A small contrastive audio-text model, trained from scratch: 74.7 epochs.
Rows from block 5 of the text encoder of a small contrastive audio-text model, named by matrix and row number. Rows with one number belong to one neuron. Each number is 128 + 32 x the weight over its row's rms, rounded and kept within 0 to 255. All counts start at 0.
After each neuron's rows are labels from the 100 texts, of 14848, where the neuron reaches its highest value: "tokens" is the input token at the peak. Only what is clearly more common there than usual is listed. The data: drum patterns on synthesised drum kits. In brackets: how many of the 100, against the usual share in percent.
# fc1: MLP up (text_encoder.blocks.5.mlp.fc1.weight, 512x128), inputs 64-127
# fc2: MLP down (text_encoder.blocks.5.mlp.fc2.weight, 128x512, transposed), outputs 64-127

fc1.290 [138 148 147 155  99 129 127 111 111  83 132  95 126 138 116  98 184 154 102 151  72 100 118  91 139 140 159 102  90  85 142 151  67 170 112 165 141 130 135 128 148  66  93 167  73 138  94  79 174 133 175 121 167 125 110 144 152 210 168 126 113 132 137  92]
fc2.290 [108 140 155 153 132 116 115 158 162  83  81 121 172 128 199 168 139  83  73 141 154 111 105 124 181 119  77 196  99 152 109  96 125 100 119 142 140  81  56 155  68 147  93 184 122 124 127 140 116 125 108 133  95 152 123 109 122 119 150 157 149 120 158 102]
tokens: "clap" (100 vs 1.2)

fc1.3 [143 121 136 132 148 153 222  71 117 168 119  89 103  57  98 119 131 138 135 116 105 134  61 171 141 105 135 109 132  97 151 118 162 105 160 177 136 213  81 151 110  98 136 151  76 156 147 184 134 126 107 111  97 140 150 146  79 137 167 178  93  85 125 113]
fc2.3 [109 113 119 128 129 147 106 171 202 120  50 159 197 128 127 100 133 130  96 155 111 145 145  91 113 153 173 111  92 163 122  96 145 117 106 158  78 108 192 148  82 138  34 144  84 122  64 102 192  90 186 122 158 158 129 119 153 148 116 101 149 126  83 130]
tokens: "bpm" (27 vs 4.7); "81" (20 vs 0.1); "78" (14 vs 0); "84" (14 vs 0)

fc1.364 [ 74 159 160 144 171 161 168 121 178 162 121 129 149 170  69  89 124 124 107  82 117  89 103  79 108 111 132 137 129 149 137  91 103 115 100 103 165 176 103  82  96 130 173 177 142 157 127 155 199 141 191  71 109 111 121 122 190 110 106  84 159 132 138 154]
fc2.364 [207  45  89 167 118  93 131 114 131 127 108 136  78  94 173 145  98 121  88 138 173 161 117 124  87 126 121  61 124 147 116 148 128 115 113 101 111 126 125 168 105 150 106 125 112 133 129  57 187 131  82  56 150  77 178 121 108 158 145 129 112 141 162 149]
tokens: "bpm" (36 vs 4.7); "low" (33 vs 0.6); "with" (16 vs 6.1)

fc1.107 [ 73 123 108 180 139 165 155 139 104 134 172 160 134 127 117 117 129  96 130 102 101 171  93 138 115  98 105  86 140 122 140 142  81 177 147 110 101 181 102 138 120 207 113 141  91 133  97  79 142 119 129 124 142 157 122 136  86 181 168 152 138  51 110 195]
fc2.107 [192 124 133 165  94 116 137 136 120 139 127 138 112 153 129 140 132 110 130 189  86 135 156  77 183  82 121 149 136 180 110 144 128 182 115 120 197 116 156  65 175  79 156  82 100 112 171 123 109  84 127 145 111 130 117 152 118 119  68 132 121 153 103  64]
tokens: "clap" (65 vs 1.2); "bpm" (17 vs 4.7); "low" (12 vs 0.6)

fc1.494 [143 128 135 119 143 147 136 126 156  89 181 137  86 171 109 114 104 131 166 128  70  64 137 166  91 131 143 151 116 109  79 151 135  68 143 115 127 111 102  91 124 129 125 108 165 180  63 150 143 150 152 124 140 173 134 124  97 103 100  94 135 182 164 134]
fc2.494 [121 156 155  90 162 105 137 146 158 176 123 125 166 112  78 126 170 121  95 124 146 147 109  96 113 180 181 132 117  98 171 147 130 164 107 161  93 172 115 177  95 103 113 149 172 160 104  75 122  74  84 143  90  82 127 149 153 133 161 119 146 106  99 133]
tokens: "clap" (100 vs 1.2)

fc1.83 [166 113 114 109 143 109 164 144 140 145 121 113  82 176  96 191 183 157 111  90 111 114  67 143 137 151 139 108 193 135 188 130 117 143 148 128 117 120 123 113 113 115  88 183 115  84 164 146 117 120 217 154 141 163 128  98  77 126  63 116 115 119 147 120]
fc2.83 [133  73 166 154 132 134 143 141 129  83 126 160 157 130 102 118  82  89  87 142 155 136  87 120 154 149 119 142  73 108 175 143 153 206 177 109 130 133 168 177  61 178 103 122 149  97 136 112 149 140 145 139 202 160 150 191 138 129 110 164 180 103 139 150]
tokens: "kick" (42 vs 4.7); "with" (28 vs 6.1)

fc1.216 [132 142 171 147 129 137 129 133 188  98 152 119 199 128 131 130 149 129 171 122 158 167 124 125 120 158 101 114 116 211 115 102 146 109  82 169 104 126 106 116 216 169  87 132 212  79 133 163 141 121 158 166 121 164 142 104 161 161 144 139 103  90  89 139]
fc2.216 [ 95 183 138 121 146 114 191 108 102 132  81 178  95 126  72  81 138 111 154 174 154 140 159  89 173 123 144  96 136 161 109 131 181 163 149  81 125 160  74 140  83  74 110 123  93 153 141 138  99 113 100 148 182  79  89  87 164 107 128 171 138 148 130 111]
tokens: "128" (47 vs 0.1); "129" (15 vs 0); "127" (15 vs 0.1); "130" (12 vs 0)

fc1.325 [102 105 174  83  47 130 164 172 112 108 115 189 145 164 153 113 140 149 115 124  92 131 159 140 111 151  99 131 182 144 174 115 172 103 106 143  28 153 127  88 120 141  99 199  92 168 135 102  79 160 102 131 122 138  94 145 129 116 152 118 113 136 132 163]
fc2.325 [173 149 105 162 144 155 145  93 135 127  82  93 182 110 112 137 140 213 189 116 108 112 125 111 115 137 118 107  42 117 111 144 113 103 131 168 173 154 151 154 128 110 111 159  77 176 123 166 143 131 112 139 127 102  74 134 128  88  71 100 140 123 195  81]
tokens: "bpm" (75 vs 4.7); "71" (12 vs 0); "70" (9 vs 0.1)

fc1.161 [ 78 135 161 104 166 106 177 145 129 122  85 148  90 124  80 136  58 127  21 164 138 104 190 159 130 127 130 125 154 135 141 104 140 136 128 157 118 162 147  88 145 145 179  96 135 123  70  83 141 103 114 106 130 132 161 138  70 107 105 103 141 155 102 110]
fc2.161 [189  81 118 112 120 113 115 127 180 115  80 177  95 112 150 121 134  56 188  89 128 150  97  86 129  80 127 110  94 133  95 136 126 116 146 151 163 134 122  99 158 159  94 148  92 136 196 157 127 125 140 180 158 118 100 159 139 105 143 118  62  85 141 154]
tokens: "bpm" (74 vs 4.7); "77" (26 vs 0.1)

fc1.359 [156 113  98 164 135 138 112 104 165  75 119 107 141  92 144  83 114 128 114  97 105 151 111  91 169 119 141 129  97  73 148 100 171 120 115  61 156 160 117 142 108 156  80 145 221 149  90 154 120 162 161 119 220 144 113  97 163 112 201 144 125 124  85 120]
fc2.359 [114 168 145  64 174 119 135 111  95 176 119 175 192 147  94 136 151 172 142 129 166 149 144 112 106 128 145 108 132 173 203 195  80 187 155 143 125 163 118 127 161  85 137  98 124 160 180 194 128 166  61  78 120 121 186 153  74 131  50 101 135 157 130 155]
tokens: "clap" (49 vs 1.2); "open" (28 vs 1.4); "hi" (18 vs 3.1)